From a checkpoint of a small image-text matching model: encoder layers 12, cautious_adamw at rate 0.0011.
Rows from block 7 of the image encoder of a small image-text matching model, named by matrix and row number. Rows with one number belong to one neuron. Each number is 128 + 24 x the weight over its row's rms, rounded and kept within 0 to 255. All counts start at 0. Numbers have three digits each. After the name is the row's rms in percent of the matrix's.
After each neuron's rows are labels from the 100 images, of 14976, where the neuron reaches its highest value: "responds to" is what is common among them. Only what is clearly more common there than usual is listed. The data: close-ups of made-up surfaces with and without defects. In brackets: how many of the 100.
# fc1: MLP up (encoder.blocks.7.mlp.fc1.weight, 640x160), inputs 0-79
# fc2: MLP down (encoder.blocks.7.mlp.fc2.weight, 160x640, transposed), outputs 0-79

fc1.372 083:094129160153181135112106139126087116173106138110170076146115135085118130134076139132135141123110125124155130126131142137139117093132136141118114145120108120153120123156102113125111145141134108083098174159143106127096139123126137129148128117
fc2.372 081:147149137085110109121125110098121131114118147135119141108149134127127142155205097123118118120123131139127143136132127126134149141127173133126126143137122154119151132130173088127119081147110135195132129082141152129126090136136138134082129115
responds to: bright spot (60); leather (53); tiles (28)

fc1.485 087:136123119132135127099115186098109112144123111121172117108115130119125161131145192107152130134082085124122124115112128113141148166117097119146135142111165218154155149124134119123124180149140170132085131101132120127115144164136127151072108146
fc2.485 088:120145137100121146156132095171125132099125150127122130158158118130127081122141086139107105124124123115113132156135135173129152093130192130135125136129126100126148087131161143122111110132142116129127124130166127121127109080139134126177198109
responds to: tiles (41); specks (31)

fc1.190 102:114155153116036107122126130105139132146100102121146131132111123099123103114136062082093124091103115106105100114113131091101183173149154148120099153134122122122113114115075154134140094130113156113163142108113118116133109137131132120122165117
fc2.190 097:153117109121186131164106134130137124106129135130142123115112148120136133152054192127182095119137128130138133145128126133133124105127092119124127124096134145160130167124158104132129190110125162147123132185113149133128167131090131107150109111
responds to: wood (70); bright spot (50); scratch (35)

fc1.181 099:135082147161147126118124124105115117129110108130124135150121095080110122121109146133161125163115129129133159149109130034121156120121124085092119135124120094185121136097136138167109135154119075112135143107114132133115074106130124137137132138
fc2.181 103:137173129106125117143124108147121128152132171128126136118180176128131137152183104126101093125122126122142105088129129199131137136127130127121127131133124165076127083126104098132131090101115127135133134181171114126123150173131130139110139114
responds to: hole (83); tiles (77)

fc1.275 096:097098136128147173108083105185116118160162139158112137121096166146145136137139144144121176134152120130157079134134119139134143159147159107121135114119132139129123117125087120117112134149120134179116170155147103092145118122120131131143160098
fc2.275 109:124128118118155068167128176107138129086129068134130123128110115126123138081110145125114079132139129131135116143125127089128119106125065123131133131101133106112099165128173130125138173093142116090129124060091139132127117126127126122112119132
responds to: tiles (87)

fc1.402 099:099135112120083126108143124125138157074145136109166122094158090143111129174159116145118080128117135143118125158132109166160119171114152140117099112115125143102154095134093116087105122091097149100141116168122094077127163134109104122147122127
fc2.402 099:188121143154141141130126156143132126174126099131132110172104152129124119047083133138137179133126128137156140115131122113123102081125122126136125123112133086165103139128141175125135166168176114145123122113101128125126119132161122124092124128
responds to: wood (92); hole (48); crack (31)

fc1.217 091:146100175121128057150137181143134128130126140129121171131109126111148085100126102100117124142174126096117119080141141165132098164114163169114154125086120060138147080165129139116120125082082111104139151173135126122156151112135167124118123095
fc2.217 093:144145100117167160137133106112131124113132112133131118117150152128127125177115166124171113128129123134125125152128128085128156116124057133123127139120127194164122196125108079132131134166154167156121132135121133135121124151104126129112115139
responds to: leather (59); bright spot (44); scratch (29)

fc1.197 089:154109106150120117160131154076088104125094080110120097099124120066133158117101091161132127100113119134115128173131140148155167128144125123155122152160121158156145102122145100136135157100110142083132134098187094132141153163124138132130100083
fc2.197 087:111148188095123138115126105167130127147132203129132124164156153125138086167148157130125141139134127134159171081134129113122120116129164124129123114123125132109117136130107152124125105191140113191122133149103149132125109095120125119111161165
responds to: stone (55); specks (33)

fc1.89 096:117108125163160080143136138090118144120108098120109162169074097139138178134138150110138138160132110127130153157140127071105126105117120128124126176134143106149110147149121143126145134146117146108134133071104151122133151154144134114085148179
fc2.89 123:150152127117104160105117116159130128168125158125129129098188151127134050159108130127113100125134122126123124107130127187124145146126159129124132118139131150098136109126103126136125108132116133146129133215159117127127118130085121122177108101
responds to: specks (45); tiles (38)

fc1.493 096:173117103131147122122138106179145130119111124123129121135171087118155141122151101118123108112119114118123178170132173126138149150146113121128142180141143140136167143153165143116119153108152145173117150092155104126108115148136096140129163155
fc2.493 101:099108124122089143143131171102120129144127105125127136134099190139122145130131153128119125144125127122140083070132123131136096152122117128122135126123126083091080162129069162132134113166080089087126128167119128125130153122100131131147095109
responds to: carpet (33); stone (30)

fc1.58 077:127168160132083123134130145139113129173122111144150116176128136111120126124138106109124147099107136137132114164118118126145117123118173145127144101132139143147086154099138129131114117111092092171132112138113137160168114104117110121135160165
fc2.58 087:119078120128171122144133128112142130099126079136137118074090157117130145115077168127129101126143136143145127134123129101134108131126065123123134120090129111106090124131104124127138159138161170079132126119103129135133126148109133127103098105
responds to: specks (42); stone (37)

fc1.396 117:197128093110186128171139121069146152083145102129147134121113075151147139149115155123118101107128127115103168162140134107125120168142098108127121134135171155127127084121157096138128118103149130122137118095143086103125133156125126135118110133
fc2.396 129:103131119144066135089115130163115129156124161114122149146168156132128128115168100132119163131121123126140092098131128144121138116128172135128124122158118094141167167130115168132119099167096087132124132149125141124130131087132119129164146125
responds to: circuit traces (32)

fc1.614 087:184108120123147157104099153157111145143153138146148130104111169091128112142164132111087124137125169098092156107136162154115112189112132115110121107151109122094116110140096124102152097154133112163127138139119109109182160124134132134101128160
fc2.614 105:101126124106121076123131114096135127070124127125125123145122069130122152096116105135155128134129128139142062179125128081129131056131108134128128139130126103114165175127138134133136149111133123078121126089115139127127071123109127129130137119
responds to: bright spot (35); wire mesh (26)

fc1.241 102:116164158124147130123117138102128144138146139110134101143165154133143098100150148127122159128088116139158140072124144105125114145129152124100104106131105126121120133130145175100166144148154083167137114156080132122118123115135132131152172156
fc2.241 104:155104091085112113147115115140126127109125103139130127115113110127125188182112139124149082121119124128118082185129124116144124120129096132129127138126133129152134110128100043127133099064104176121128123108163147127125095156119139142104116086
responds to: leather (47); bright spot (45); hole (39)

fc1.48 080:123119124143141082131124169112145127144090127106148129104113140145097152123127109122130103145104143164107099116164152102121167171149120080114140093172150111130110116122136139127132123132074099102104117107153100112116147134149150124114137127
fc2.48 081:169157150099145156171121099146130125107132151130134128132142149122141096177114141126161160125140126129144164168124130144126129094130145118128120133133124162123148135130146054127121118111161149175127129157116182129126095129112126127116129110
responds to: stone (57); tiles (30)

fc1.469 110:120170172113124077129113069154126148092122119098137108137147107106157145153088072107105104130123089160100145115147136085127120119132121130175104111100113126107155183144146145146106127105145104162098118135118133125115134145128140095159101133
fc2.469 103:123088061146121195140119158106123130184125127119129129118096167128132133121191150121137177126125126129191138107125124160125120147126137121127134119121132132139099103132102139132132132168125131102132127161128128129124135129138122122106131121
responds to: circuit traces (60); stain (31)

fc1.328 083:119140094150129147120112112128093144136159141118118127168115142124135147148132106131132157134159120108067133131123113128127126133134177134120150119115127094097110140126132157129105110115104143130138098152163148155111139123134064116155147111
fc2.328 083:141105142078096095146106148123145127167137121134142130098129115125132106115102152123100092139139125139182129100125121100130122154128085117122130120132121117136115118130101087139145132118142142109124136118077094132120132158122126133109079162
responds to: stone (31)

fc1.301 100:077154062196137102102140156099125144134110108121167117092144116128097145132182139146136149105137119153157107138138123142123157160126132132139126154125147153123167084100148138110121144090115150075112114130168150140105122162131126107136145114
fc2.301 113:205118203046113160148118116171137128123132141131132117123133152122139094134064156126152145129137129123112171124134128126125094095126135130132124113130124104128095142128106142125127122153137123170128130155111103128128116127121125124126105149
responds to: bright spot (52); leather (37); hole (30)

fc1.310 108:111100102073073090121167142120127116120121097098123127092133097127124143095143068127101134099144103127099103130149143170144157154129151094102128123151124125116143100113138112156135106093091138125153124096085101136098144166153136102122109100
fc2.310 100:143137145164174157134128115140138124147136166134137110163133155128136080161059185129176101135132137131145191103128131122122126125124092120130131122098133167135118141127135146127124198178168153154131130188130155131134166122085124114148153157
responds to: bright spot (32)

fc1.359 103:147182165126131131126106131155122132179140155149125110122170092142131165143138131135091141103138141134118080104100158139102070160128127122106117138134110178148152137115119137129153132128199190153143114119099129120137135114099122139129149112
fc2.359 085:101045094092151129148119129112133128034134070131130132150085183129134074090103143129153088130129128123127159165128131138133153103129101130131126122112133099131109110129138145124126160153089127103128127175130128131129143163143132123134141163
responds to: hole (78); wire mesh (33)

fc1.553 094:119116140143124123106098171147099137170138125125112148118114131105125114141133126141114189137138145102149113113121165160134159136149175130122136134142142163139121142131112134104131175149108114185130132154106142126168152121143131157124134108
fc2.553 109:129106118072154078174121125148140129079129085136129125127122147127133142121123139130117081136136128127144095150126129094133112128126050124128136124111131108109096146130125095126130123099159138092132125057115140129122087137125133130121139134
responds to: leather (53); tiles (29)

fc1.530 097:052108127095106141131136153077151142149096133128103135133131173140143140128157124165122154137139140154160134126135132122126148109121135130176119099140117123111116158214126138137146148195101143085130084105105108137134118124144138124135152122
fc2.530 093:177166126141135122128129092167129127099128164124126136114153087119133108179066127135156117111126118123075134133129130135132153127133110124128121140131136162170163088123137050129121107047142145188130124150160147126118114148125139115168131141
responds to: woven cloth (31); scratch (29)

fc1.243 100:130148139089080086173122146117100148194101112099139141112136151163150124126130076110096154155135108105149113130129167140122112154151174136122108137115128097115110107142077130148158096134126122153105139111116107112096130146135151123140146125
fc2.243 095:119112113132134153091122126099144126084136095135142124112075137121138121141086180129142087126141128132113103155124132124134132134128067120130129124099135139159119179125145119127134178117171155133130130143107163128130174110082129101124129107
responds to: bright spot (61); leather (56); wood (36)

fc1.31 093:130163125145197129137134147098154115120108131146118161130145173124128126153128072123132118124140145141124146127126151114103115133136112113132123104131123152148142097140124097114127154156120130085155155088140145120133162119127152140153126151
fc2.31 086:121086151089074113118125058162117131081119173126134128123148098127129097117121155104127154139128121120110125147134125166133111111131154126129127124130119114120139136130126153122126087114142114158120125165140134118118079120116127132097110159
responds to: stone (37)

fc1.346 086:158150107139128144087098143165106094175136113131128120169189127104162075129121171121143123138069085111163089153099133135131146159135195144145122127129120158131149114123144093121111119110111101130139103144135153092133066122116136108102141138
fc2.346 084:134095139134162124199122157080136132081128118134133114109094131122129164096120144130126137137144133119120127121130123141135106082134040127120125116101127129129075172130119165133124143117155147098128133140122094138125205145143133125148109119
responds to: bright spot (51); leather (47); tiles (31)

fc1.323 081:112108149121101093133166164136135144092110120144145137098137123142139115091114055149120105111133129153112084137138118134119166159124117108110127098137111125159123140154101142142136123121079108118145103097147110119140117124133157119137105103
fc2.323 077:156175112118157128155132108134133127152131174128130131138142139128131121193135171130163140127133125131141187110129133132134150090121137125128135142121133160119171119131173084126124145141142135183129129151106189124125157121153133133128147142
responds to: stone (56)

fc1.163 119:144112120120167137109114127181112153122093156111168091099167100139121134180126101143105090111101113153131136154156142149102134189126104121163110124110138151116146139103160119128145143104150158131105144122125109117123169156094136126120119131
fc2.163 114:121136145143104131130137151125120131114127097122121132170086152134128126037154128132152200131124131130148154118129129118125108069125142138133128126129126082135115131131097156123138138171128083083123126133107121128135086104160122129108109153
responds to: circuit traces (36)

fc1.511 101:150112184124114071153133158107159087189128117118114123140184150095139081096102108086123173137143132125134138123126128116130107113148111137146135139144128083152122140112149132127139121137150073127154166131092137138142169130158143106120110106
fc2.511 102:105131075119161154116117099125134128113136121131142129109077160127129167201115139123166074123128131131094084122124127144134138157130129122129129121115122169159137125130085121127122164123124181148123132157133141135128103132102127132126168130
responds to: specks (35); tiles (31)

fc1.394 079:128141108132144122141117163093148149199132135111136127074134174128134153125117132109102118122114131128151117147124134165096109148101111130148101122142151159128103074132112099162107139156098160117148111145122115157119150134106134119114130151
fc2.394 086:132145155101122120124126084144123131060125134128124120174135075124134091138104121130168146129124125131099139160127136104129148084136126125141121131129125136146183167131157145115113139112184150158123123092144157127125100103165126118121166132
responds to: bright spot (34); stone (32)

fc1.214 100:088107110168154108147103085130118123127114168150161131141131134179104124119158104150142131120157151156128126152095118175110137110129151120135138137136129079103129137141144152122144132133139119098152151170133144138096133126121102143159158107
fc2.214 082:183118153091093130091125147108142132133129060127130117121112145124129140156069169134126145126141121141162126109128127058134099141127082134130134132122133144134103137127085112129136129118131133172131126103108117133114130139127131143086055131
responds to: wire mesh (42); tiles (30)

fc1.497 082:115114106191144153096099106133109105106131154119128095130097137161099119155140105161131153139149137134142118094130117120136110139164152100111125177148141100081141118135135147114143113113155140154124171171141163122132133127122148118129124137
fc2.497 070:122139110061086111177100154128146132184137105120144127093136140122139136097124134129097107142136125132141126109121129101127119140136107117120122110129117119161132139129103149144134160144116102095128137121116097135118142111160123127147115124
responds to: carpet (40)

fc1.61 089:121138117131094129132096164139138140174100106146104110088121133118134147115186135135135127104140125154175101151125127127135160144118123136158142128116113165159126152096123126121119106125103121142127098122110119172144145137112101110116089145
fc2.61 098:135124167083165124163144103143121131060119120134119121161108108130128102110086105135146149120127126128120172149130132131129127073128135129140124133106135124121129120130157134114121150159168151123130119122142138127133098101161132130122173136
responds to: wire mesh (43)

fc1.597 094:146142128180189126137100151141111147116156168162134171140127109138132180169148157150113103132149135130120121146116143104125157158149110123119109138109119224136129117131154094137142160114165153110144133114122130114123140147105138114121123172
fc2.597 092:116108147070086153123124124146118131110128070124123135140140180128120059106138119120124142136126126116104141111132130180133122115133140135136121124122120088096121140131107179125130112152089109124117128160143120131133118117128134131146134130
responds to: circuit traces (61); tiles (32)

fc1.540 099:113119118116096135120106172162065102114103169145116153146168173145125119118148147113140171092133124126171143095123125107144081138129159137146088112139112048096118152145096162133131165168099098118121159135116133125101128098100122117154130111
fc2.540 092:149162123136143097143121098090123128122130152127124122098132091127137140174119112135139066121128127129079118165130132144132164115129103127128128134136130197174140101127131044128125107063127149166133133147168106123118079194153132121103136140
responds to: wire mesh (39)

fc1.325 107:113133154116127129126140158127130131088114122089124151132144122091148099102135094132114082130109109140133146126141127067161187140118124118124116146120139097145104091103116098155108118127097044085148131115134135124138129158146145097099107140
fc2.325 098:157129078118136146139119092131126128159132157129129127120140163128132157222139125122180176121127131119130102105127131168133118120129136128132126122114120173155150169131131146126116133126139195199130133180145146130135114108136129130138137097
responds to: tiles (71)

fc1.76 089:142142154178117133111112167196069144159147115122114119158157170183148128124156125099159153135143133107166135130141134154142072166143130152124118135140108129114137113148126141118129155121136126181151145171158113156142135119118132118136173130
fc2.76 087:126087083093142090156124132063143133121125114134130128118098108126130160099092137121088101132143129136091094158122126071132118126126075120122134126127129115126103155131099109131133148127128129076127128054089144130125098136098128128130105137
responds to: carpet (30)

fc1.513 098:081086109153107155119152184130119141148162126127143127114099110132119117119139175126106119114148102081156106105131134184150118168148149133125135131138139108110129101096098121102124113117090140113127132159141124138105125116107090174134119100
fc2.513 102:167167159085165090127140108135130129109123099134122120157144111131121190139117085139174135128123129126120148152130134087125126092134095133134120145139122138173144117127180107122119163124158137165125124072128118127129097140196124149094156138
responds to: hole (88); tiles (43)

fc1.639 212:114133155105142073116129142134129121125126158134134127073154160123128166075158098126107118123133129124122099114128127111117133165132124126132131108140130108152077149129147160134119103156101101157118122108080081140120169165104117133145108172
fc2.639 174:160130105128106168136138102132128131117135087131128130165114112126126093184104143125177147131124128129140165159126129144131132089130141132129127138123122146094189106131125088127137149108149160112123131146160187129127089102147129145107162082
responds to: tiles (87); specks (49); crack (30)

fc1.110 104:133088136100118101122100133119115144092120123120151145155091111128122126158166049126137144165133128135104124150122099165064128139156149099116139127181153144118141106135144158152114161110096105137150161121115139110122147175132145121110156151
fc2.110 085:127150100125101146144115116140141129173128134125138134109188133125144100136092171140099123134152118150166118097122120108136123152127119120119130116137129130122125173129063069137132101109154119107130130161137132133117106128121133127160090091
responds to: carpet (31); stone (30)

fc1.364 096:124125160176122109130115140209131171143158146107112143110105135098138168117129133135122106126148161114096098106109146116113140138125127112113134126159144058179097122149121152145128143160172129152122139132104108153139139064123134113098133138
fc2.364 092:141123097077130116138135096048142125120139083134133124143178138128121082144136131136124132127129134143149158146126128118134162128128119125120134135113133196056142129126104101138141136102104152103132133154146137132136104224115130129181097107
responds to: tiles (54); specks (45)

fc1.637 105:117187153112157108151117095133154140074119110131104120140172092142121114114085102135135117105125122154139119106140157094129127139102104156143102162094116141103142145162168128142172132098176126131144118117171156108149126149101133101112121145
fc2.637 112:145074083125101175134116165130124130164131143121125131118078175131131148153179132122113161132125131133122138079127123156130118123130134133123128109136122108137115133130114190129120118178096116122125131168119095129133157088132125123125125151
responds to: circuit traces (44); hole (37)

fc1.186 113:153156081161158147106102148101119120127164129137123134141113168104114124155116186131139145148140130091118145082135149081118093162123111139108107135113132151150126159111143177127162143139162116181115142140113128131128140099124142150165136141
fc2.186 104:121092156063088117132124103145127130135121142129123140112158103128135140111170094136108122128132124130162095177128130130127124077131167136125121136151124105119139085128088073126131093111115121061124128084153106125122072151138126152098140091
responds to: tiles (52); bright spot (42); hole (29)

fc1.166 102:127137163101146110095127103136149126150113155147132129156196132115108143116103099122101141099128135134137117133093141137106057114106156126117129145091123094135099128170167111145138118092104114172144126166122137152132134097170118117167104119
fc2.166 110:136069107142121145155137171118140127085138073130135118120059154132118118098133156120154103125128130128114110105125119112124121147124052130129134123119132121143138147128099169127130146161159138087127126086103105129128137144067120125079139150
responds to: hole (55); bright spot (34); leather (31)

fc1.613 084:139134101161123124102156166120155127156136083112112149105152194144099159100098142136126144114129142150144101125172128123117149147127095093126128126143137129137125103121126129167134147118107114129145128126100113157145119129142113082123156135
fc2.613 077:139149170086152123177117062135134130099135179135131115147158100125141070190133124135149118124133136117101202129130136124126151100130123114126124130129130151114184105131125093125114130149160146128125133155146154130137136139113129119148138142
responds to: stone (31)

fc1.572 172:142150144111145097110111137149122132146120159128135123068173162121124168084155091143111118122121125130120095119143123122130124157129141118129135113137124122174098136133153166127111094153100106172120135121084080145113177158100115131167099157
fc2.572 150:134114125127120139154135111122128131095135077129129129172096104130127090158107156121172140139125128132150165154126129132132133093130114127135128136116123145081169123131128089123135164114159157093126127133142188130126081107148130144080164102
responds to: tiles (94); specks (27)

fc1.105 095:126113199142097123179117137130135136111135120127128123125131150129136137084134081125171117153121114124122063122101136124120140136141152132121134134140129115167068172123114133113118117154118093162111131110138137152145128118123144119131132111
fc2.105 093:151147093092177109097115093134139126168130137131143125102115109123126125200119142133122113117134127145139165167133126132141140110126151127126133130103135154117196075128165085125125132076140192163135129145130178129129133121151137121104164135
responds to: stone (42); tiles (41); specks (33)

fc1.52 091:122125153149091102135137122132153095139135150114107148102100134108135140098165125105108148155149120087097117117129138110097119139148101134116127159135097079108122128132149133137138113124089132101176159121170095102162134118155143068129144122
fc2.52 087:161142100059132129121131160095127126130121121131130134134162124131125092197091136132159087116121122133122104108127131137129175104129124126126127135130124181129161154125108110128129127138123142159125131143121156127123095174080130126153142143
responds to: circuit traces (35); hole (27)

fc1.542 151:123149134124153112117112137136120128146110162128141115081158169115117165101158089140103119140119117118122080129137122126128135169134136108126134108131131114159094122123155166132114117149093107168130139121081080145112185159091115134156112155
fc2.542 139:145118138110120121158138117125127131099132086129133126157115091128128082143111159122168143136126128134155182154124130127134127086128117124132129136113127146090172128132133080123135154109166159097126127130135189131125071106162129143092151101
responds to: tiles (92)

fc1.519 105:070130154115122128081132151090128152110097149151119106090155156123155100151141124126126145124117162136157132146109129164143154162141132123139102136140099189081161161165174128125126137136111188117135139109128140121125137156100121170118129092
fc2.519 105:173152134093153116195118103169129128111121107135132109160095120125136147114096139128139132135136121127093143129134129119133100064130138123129120123115130099189115105127108124127124135110184108152122126145136126127116097081200133115121160175
responds to: stone (30)

fc1.509 096:136110129181157128110111138152146139126108128116124113130094118145114126131149127114145151124112148152135117134108115156109084121113137130105153152138147133113143120162126146155127121117107190148139157143144163140133139157114135142114157142
fc2.509 084:139139080095088153142106115119141126174136157125138133106164114123134101134099122131080138133144123122145136101124124103133122168128152128117129114145128114134110138127093132143130131128143104109131132145133093129125136095155125135176088136
responds to: carpet (40)

fc1.436 101:112128116129111157125160186125117140144164105118139146118114129119150109140116175096118071135139131066098149110156145116155114131163122142139113133141161100118151143122064120104148137159109090134136130103112095134114126127139110117084145139
fc2.436 093:159156110158138083113131097135117130109119159123119128148143074132126182114152078143146179116119133130157115168128132137127148121131139136131129145134129159157139125129204100124119089073141162119135126103157155123136106126143129131137108085
responds to: wire mesh (59); hole (33)

fc1.512 081:116108181115103092146110179136160137119110121146111143146111143146134126143121084134120151154081114167143099124148136131171129146105122149127169097112114145137119156165126129142150148121145148131089104096158116122130138115085162115121124110
fc2.512 075:132172101135183150139137089135129130115143121125125140092136128126127118172130142127140132129125124129094164127134137129131146109126137123127127145127129147150189107129147080126113135125137162171129130164135166130123120111175136125149137130
responds to: specks (38); wood (37); stone (36)

fc1.591 087:123122125159159177118112164131106127112142153156093156141084160150133125107137182132171140104141139132144128089141124136111108123104120133141154123134132171124121122141100121123139142151092174094077117156133134079123123119120129131093140136
fc2.591 086:135162150092103072130129095135116131119132139128131127117203079116134098171122095136109095128121123123105118189133132151130155111135140127132116137150133135124186138126163084132121111084157138154115121109171155132119113141115131131157146129
responds to: wire mesh (35)

fc1.26 089:109139143148076101107106113154116108086138107119134122173107098109116090099144131160149137112116152139106126099133118123130109114141131137134124159096140120085099103128144142141148095119138173135124088166157154153147093154161115168118138133
fc2.26 097:151149099126138149145105154100146122206137147129133129063156155124141143171132129137107129131141131142153126119124130115121123143121095131117135114138128113134151155126100130143130145139120126125130137153101095129133167108097120124173111105
responds to: wire mesh (53); hole (40)

fc1.122 111:127124063129153154141135126066100142154140115130113125117107098122121149143146160108116119105146144101142171130137157138120089170155117115135120118135159165097167098127109109131150112129114152106149098135143091144106118122146123123115152109
fc2.122 118:134125157100097087104132137170118125106122160129123139155184130135128129116103109126138125121119118120090097130128124132123141087128137130131125129141127078148123148125151130122129127127126085141128125114132146122121140157107126125142141166
responds to: hole (80); tiles (42)

fc1.379 103:081125182116121136114132144143127107178104191122131113149155143122129113140106120130124166100103127132182101116134119124155141118129148122122135144128111052104128173136101151148153138165142073124103135148106111139104135083120164117123163109
fc2.379 109:131158093123167097158136108102127127064127076135131126109124141128125154150144134124149078113122127137072148163127127113134145130124082124130129134104130175166135114128168072123134130099104160154131124107152157130127113183144135130132115115
responds to: carpet (39); wire mesh (35)

fc1.149 094:167141127116109147124115128159116146123115144150126160117119161112121148148177119119109146097122099090129150086089159181098110156144156115116128128120156171137124136128122170124122119145123126197126133143073119144148161136131109160094151144
fc2.149 090:098081119119137112113131125124137126101127065137133118167095092128117112098057137138127095135133122128125084165128128083135110123125090124129131136113134102114111133126102102125137139074151146085126122085115137124127079125119133124130130108
responds to: tiles (78)

fc1.628 112:107149163111192169100142152122107158159149140157113125143085173102150135106154153100099208153128134131138126071134122124142100130114141135141112138141112149104091164148116114131111132206101145142134129137081141111117139130166116146121152153
fc2.628 111:145136079126123063147125114120131130082134118131136136102164059124120142173094125125139043127123133121095086202125126130136146109132087124128128135125130121155184140129137118131131127035145144122128127098176129134129096145109134115144126129
responds to: tiles (47)

fc1.204 109:126137186115127086142141096152121104065139147120127120176123117127141116103098136120140103141133111150127164126118122090118128124092095128140146134113147084064147147140124147149139142116156122127097110154169156120134115149131100131108140133
fc2.204 104:117105065158109173098120167115125126204124141122122145089130144133128151163166104132125135120127131134130081103124132120119119144125152135121130121151125136187128132126117140136132120145076107140131132126112100130133141112118120131176120118
responds to: carpet (50)

fc1.383 097:166133120131136145110114118145132179119127135141172123115131070128092136165081137135110111140122149128086098088119110106095122137128103121109098145100128210098163125155140157126151134098185195118148136096153111123122135129124101126108181165
fc2.383 093:139106082075085141155106147133126129149131128112121145122134172135125139070177119135132176128125133124150136132130133122123132114129131141123128121140121043127133117129153146135130154157091061067128133145102128124137119115135124139146085106
responds to: circuit traces (67); hole (39); bright spot (33)

fc1.305 098:100147161114101118098133158143114138090089136129134164102152082112108165137112109117102081137071160097167145086148121137153148168124145136106130152125127080096155144122099109097144147144100116095144149111133139133128145106117118162109129106
fc2.305 104:167093121109190159157121106133135127142140110134128108153121169131130111136127139127162144127131133111103113166133131137126103095125099131134128124122133130203095112130147168119128137137164141174130128184118108128128116156167128119151145148
responds to: hole (84); wood (44)

fc1.442 110:110108109130088131117128146174140159105146135138142107116107068146098153139181118103118118100128150143131120161127131165118106148140113114119144123164134137095122121163077074110136119087149177084126150141163154127132160120117158133111123109
fc2.442 100:151141165129162113139124157079147125155137077131135126139147159121128116109050148122124142122139122119105145130129129112126137110125127121138128122098136106173149133128186196123129194200137101166129126126090115132132118132148127113190134141
responds to: wire mesh (37); carpet (29); crack (29)

fc1.13 086:141157150141134104131117103133100129075189099122104118132139117136147171098081112101166117105186165090092106103103160178143110104123131144117110150096103107108104118140139144126143124080179159169125117165151146127152140167106106119096069145
fc2.13 087:116093076113083182141113162122135130184130118120129125129096172127133086135182129134094136137131127139206119118129127107126117180128114133120130118138131126111121153129101151141130150166112130072128134126114124131127163090133122141158147135
responds to: specks (67); tiles (31); brushed metal (31)

fc1.134 079:126119183142120132111131122125152128141142149122108108160085125145141074118131109118147178093160146147115098107123121147142146150101125138131167118106127130119076131148138136136121142129141118209063121145085142120138125115154101129163162119
fc2.134 087:094137078085114065179135144129128127120132106131128145063146115131119184129149159132123078140125123139133107126121121077131123134130098123125129131128125094135186142127098106131134136129103113084129123078133128129128124129092132148131111137
responds to: stone (39); brushed metal (31); dent (28)

fc1.140 099:174149154157115133129132151116139137136149145111154142117112159108153153144129109097116116172138128119140120102075119101096180149156110131118121128135146125166082139116143106123139129127182134123147170129115080112124171144159139112099163137
fc2.140 098:088115103084131102125105137135136128154129109120135141091150137125125074136127165114145115124131124125093121139125134116135129126125140128130134113099123119067173156129127136129128132159066134124131130122107205127126079131067130128163109114
responds to: wire mesh (54)

fc1.490 111:089132132142114122132130085136134153066100145121137135130131098106120142160101098130125098124137145109113120121132153100108173160119143128111117116151139107151096178127160181084157139133143066174127143136116154114135114119124139140169123137
fc2.490 112:181108127061100143147116139120126126157126132133124122136136161131136136131188145133129139127125123133183148125128127138128101086127139127120130132133130119083124078126069064134138089109134129102134128141141086122124112165140127143080132140
responds to: bright spot (47); hole (46); tiles (38)